{"train_examples": 45211, "image_size": 48, "bottleneck": "kl", "encoder_isotropic": true, "encoder_patch_size": [4, 4], "encoder_width": 512, "loss": "l1"}
Rows from block 4 of the encoder of a small image VAE, named by matrix and row number. Rows with one number belong to one neuron. Each number is 500 + 40 x the weight over its row's rms, rounded and kept within 0 to 999. All counts start at 0. Numbers have three digits each.
Before each neuron's rows are labels from the 100 images, of 14976, where the neuron reaches its highest value: "responds to" is what is common among them. Only what is clearly more common there than usual is listed. The data: short English words printed on busy colour backdrops. In brackets: how many of the 100, against the usual share in percent.
# fc1: MLP up (encoder.blocks.4.mlp.fc1.weight, 2048x512), inputs 468-511
# fc2: MLP down (encoder.blocks.4.mlp.fc2.weight, 512x2048, transposed), outputs 468-511

responds to: red ink (39 vs 8.7)
fc1.735:500500500495500499543509500500500500497504500499500500502511500506508539499500500529500498500499508500507499487487490509501500473504
fc2.735:489454521492500500496515484495497500500494582516509500504506506500499459498496484511533499507461495500480500501500429470390443586511

responds to: black ink (25 vs 8.2)
fc1.401:485481487495498502652499551500501495503482473516579500567525588484553500549513458506539500487496450475445508463483458501500507480540
fc2.401:525552503504494500498496551502500500504480509507441500614493549500479506521500502480433500440498487500500489498500518457451402509557

responds to: white ink (33 vs 8.4); black ink (26 vs 8.2)
fc1.388:510488503499451505501507509497505502506499505491495487508373462500500474556500500551501496500506461501419412508491492500496495598499
fc2.388:500543488578528500420462458551506500498509538503500500488497427500516503518500577616527500475500503500584513486500530497471608496498

responds to: bold (89 vs 46.2); black ink (78 vs 8.2)
fc1.686:527500564504427500391500480497500500500512500500500500483500500501475364537504561489500500500500510502501501529504600500510491532501
fc2.686:516498570501500500566497549499500500501483500537501499528501531501500501553499510263472500503544500500498496492499583500543448500497

responds to: white ink (32 vs 8.4)
fc1.694:499508464512527518433555527578501537541523499495577499590546543477513506510566467534500466532511521489502584503491599545516469486573
fc2.694:523531520500501500455496504488500499501496501499451500627501501500500488572500444405459500536504500500505364500500538492508484503504

responds to: black ink (41 vs 8.2)
fc1.39:524503502511481522501578477498514494540515504500540502489517515503501506498503499500501516500500523526500433504501486465506496523512
fc2.39:465492524519433499461500499492500501496483383517325499454502491500514502494484488500584500490479535500523632500500457502375501500476

responds to: black ink (36 vs 8.2)
fc1.183:527472501500500500500501496498498501500500506498500500482496493499495500506499485728500499576500500481452461502496551517431500499542
fc2.183:484500428503498500530503381503501501501499495516496499472513496501509525453499469586501500477500501500510498500499484517435562500496

responds to: black ink (29 vs 8.2)
fc1.61:442500500499497503500480529513504500504499500499500497506554500502510507497475486681500499505501502493502446499492486348501502500534
fc2.61:471434549467503500506508400500499500501492543509499500441516491500501500499500499499491500496489500500500502503500429499416449500500

responds to: black ink (65 vs 8.2); white ink (30 vs 8.4)
fc1.201:487466500492501496500399482484496496478582501500499499499500499499500413497504500576516500506495565490459523500500502534480500490494
fc2.201:523542437527500501382498493503523500500506502460500501500501504500500565502500538514500500505534520500538384503501573624499537500501

responds to: black ink (37 vs 8.2); white ink (26 vs 8.4)
fc1.385:500500500498492498500499557490498493490500505493500500558506498520500501522644500506500499500500482500502403500469540452514500413531
fc2.385:500498464509519501374529504500500499442498536506498501504553523498472500513500497514501500500438472500500501513502422488495486500525

responds to: white ink (46 vs 8.4)
fc1.141:465495470444500500540504515513500491500501506494499493496508482500500521546501500610461488502499500497499445500492478442500500405513
fc2.141:498500448463500500497509468500498500500497499452500500409537493500501500502500472508496500500500446500499499524500500501413502500525

responds to: white ink (39 vs 8.4)
fc1.764:499500561494411500484466503486500500500500500460565500500499500499500426549500489500491510536496487506508460485499540503483500517500
fc2.764:500537550570500500498496595500522501496453479549462499543499496501510500513500488440452500457521560500500503482499511496513458493495

responds to: bold (72 vs 46.2)
fc1.700:500495500501500500471353500500501501462500500500500500507516500511497464514634500468500461503500450500460440500446500555477500500499
fc2.700:508527464590512525470500499495533497516503486498495503497477563497500500498465649499484493491503498531528496508503478554560536493495

responds to: bold (72 vs 46.2); green ink (28 vs 8.4); purple ink (27 vs 8.3)
fc1.194:495491500500501500499485497499496500557552514506500500474492500500536500544433489606501500537500502492487504504500500498498500517499
fc2.194:439502454536500500690479465508539499500500465488487500475500484500503553478509504513496500499518561480585481514500505516398637500500

responds to: bold (93 vs 46.2); black ink (87 vs 8.2)
fc1.765:527500543501500493368424495500500500474519508500473500499502428500479442500507765427500496500496505497501441517519605502500490501476
fc2.765:514505579500518500513501559499503463511491535532513500512500563500500500541500510333496500506512500500483500496500586500523447539500

responds to: bold (81 vs 46.2); black ink (45 vs 8.2); white ink (40 vs 8.4)
fc1.727:502500503499525496504493484570496497538500500487496502496499418503500434486503500684504500501496500490500500501498556507506576542495
fc2.727:519484507485460499645502498508502506500501463458501500548521447500498500555502399500500500502532539500522478487500521543493473500500

responds to: bold (74 vs 46.2); white ink (63 vs 8.4); black ink (29 vs 8.2)
fc1.16:500513500472506500500478489495498501500500508514496496488551454486487495516501504549500499519497501500472481499498597537500513498494
fc2.16:506531385512556511287559481499508487515519464505510506488500515495513494520497497531500497522470551512545492516509520502543627515494

responds to: black ink (65 vs 8.2); white ink (28 vs 8.4)
fc1.622:503499500499500498500460508581503495584500501500498500548400496529499494501499489524500500493537437500504478499500510405489500499500
fc2.622:525535491516485498339501483500521502466505477500484498499520498501454580499501564550498501436500477500489507499498340517457513499509

responds to: bold (73 vs 46.2); white ink (48 vs 8.4); black ink (44 vs 8.2)
fc1.104:559482500495500488521502498498496497530500502502500500462500496523486500499499500504500547566500392501506439500500509473500500507500
fc2.104:500501514536493497430499500499524502493498500500498497500497495503500500492501615500500500502465509500412426498494261536481515514500

responds to: black ink (26 vs 8.2)
fc1.377:501559488497519488609496506446541508456502493545540501508494510528523483527496450569498521530507498503505420500529557470505501502495
fc2.377:500465500490499500506466500502500500499506549492500500529502412500528500511515480474529501496513558500500559496500520517630492500437

responds to: white ink (38 vs 8.4)
fc1.15:516500500526450505594445536576500504527461466502588511472480566502498439505569465538500497489505531500483381539494465500542500560461
fc2.15:497485539500530502492444568503511496502503500514450502427488499499623489502500463386456500478507582500500503501502487407536483500493

responds to: black ink (67 vs 8.2)
fc1.639:535500542500494494480406484469489497500514520473476499490500368500500418594422575501500500502490496496501578500503806500517500503498
fc2.639:500512537500507499411493540491497500499501422521500499518498532501495530541500506342440500525500497500498480499499686487564462512502

responds to: bold (81 vs 46.2); red ink (47 vs 8.7); black ink (28 vs 8.2)
fc1.165:597471496479505496486495491524497489505485499499495495456595476498499509518500506534500476500496623466501430493567765526555528523500
fc2.165:581424464497499500430504500499500500500500489500526498500446538504501500531500485564504499544502425500500461496498597555544438520500

responds to: white ink (27 vs 8.4)
fc1.30:500500502500508500498498483502500507533551513498492496500483491498509500498458501598504498500497463493455446500500545522492500488489
fc2.30:507552369542501502451604447500506494498506432502492502492500529499500497505499526631510499500498546501524465474502386508501715500499

responds to: bold (84 vs 46.2); black ink (82 vs 8.2)
fc1.42:500512499499570499480515499512500500500502528500391499500554371500500502500531569473499469488500497500503498534502652491522502499458
fc2.42:543482499473533500502522517500449500544500547498598500501468500500495500513500560477500500548500433500500480500500533502575469506526

responds to: black ink (33 vs 8.2)
fc1.310:513485500516491497307504502530528500543500496557510511544470533559511495535559483486457502579549502514499505472500511417536490552551
fc2.310:493494536519504500472488559493500501522460501517456499520492500501497527548490494486641500567499518500534500509499488438500485500494

responds to: bold (73 vs 46.2); white ink (34 vs 8.4); black ink (28 vs 8.2)
fc1.608:505469500500500501527496471488497503500516504478500500484495500483502374517498363619500503500493503484495459493491743513500500469461
fc2.608:506491501500503500591456514500496500500500506500470500500500467500508553521500395339500500471555500500467502610500597459595453503498

responds to: black ink (60 vs 8.2)
fc1.634:508499554499424500456375454515500529493528510473579500499539442444481377535522577465501483526490456507506451458670516500501500504500
fc2.634:501515603509500499546497549499513501500478485525501498526499539502505593547499514352452500499500526502500505419498588507503475503500

responds to: black ink (28 vs 8.2)
fc1.398:464462482523472500329505498456516504512452489513568500482443568500519482565499482531499549485517509520496460504504527490537501516551
fc2.398:536541508510453494497511532509500508497445500513401494500505507503563510536507415391479513443498497494500526500494523509496456502500

responds to: bold (80 vs 46.2); black ink (72 vs 8.2)
fc1.260:502521501490508496501489485548497491487500502451499499495504382505500461502516528530502466501494553496499475500493595503515573490498
fc2.260:499495500490494500604508511501500500502501536478508500524500501500497501605500420506501500523492504500500502496500522534496454503510

responds to: white ink (43 vs 8.4); black ink (37 vs 8.2)
fc1.643:500501500499500511500499500492500543595499500500499500496500499500458360509526498499515493500500487500494496505559575499500500525500
fc2.643:502550417571500500462495486499516500500500383500477500500500493500505511501500512558499500472515544501549500500500500550499608482464

responds to: bold (76 vs 46.2); black ink (73 vs 8.2)
fc1.277:500501502497501499405500504498500453445490501500500502516401447507496496500497504495492500500500498502494415505500500500494498509510
fc2.277:503500508502476500787432510526506501502500503483492500432500424500483504504502437552594500517542500500503549500500472501472512474508

responds to: white ink (41 vs 8.4)
fc1.649:501500500500496500503490502506500503564500500483499500545429498500501479497497474563516501499524302496500501504500482459500500525500
fc2.649:475585501555502500498503364512509500497545474483484500500541487500499548500500530581457501425500511500511497497500435494420559488500

responds to: black ink (51 vs 8.2); white ink (48 vs 8.4)
fc1.442:496315500495500500447441503500500500499482501500494500500503499498491415516501519497503500495500500499457415503501544505443500520499
fc2.442:511516421548500500500500499510534500493523486485491500495488500500500624502500615530500500500535491500540492500500527637515533480500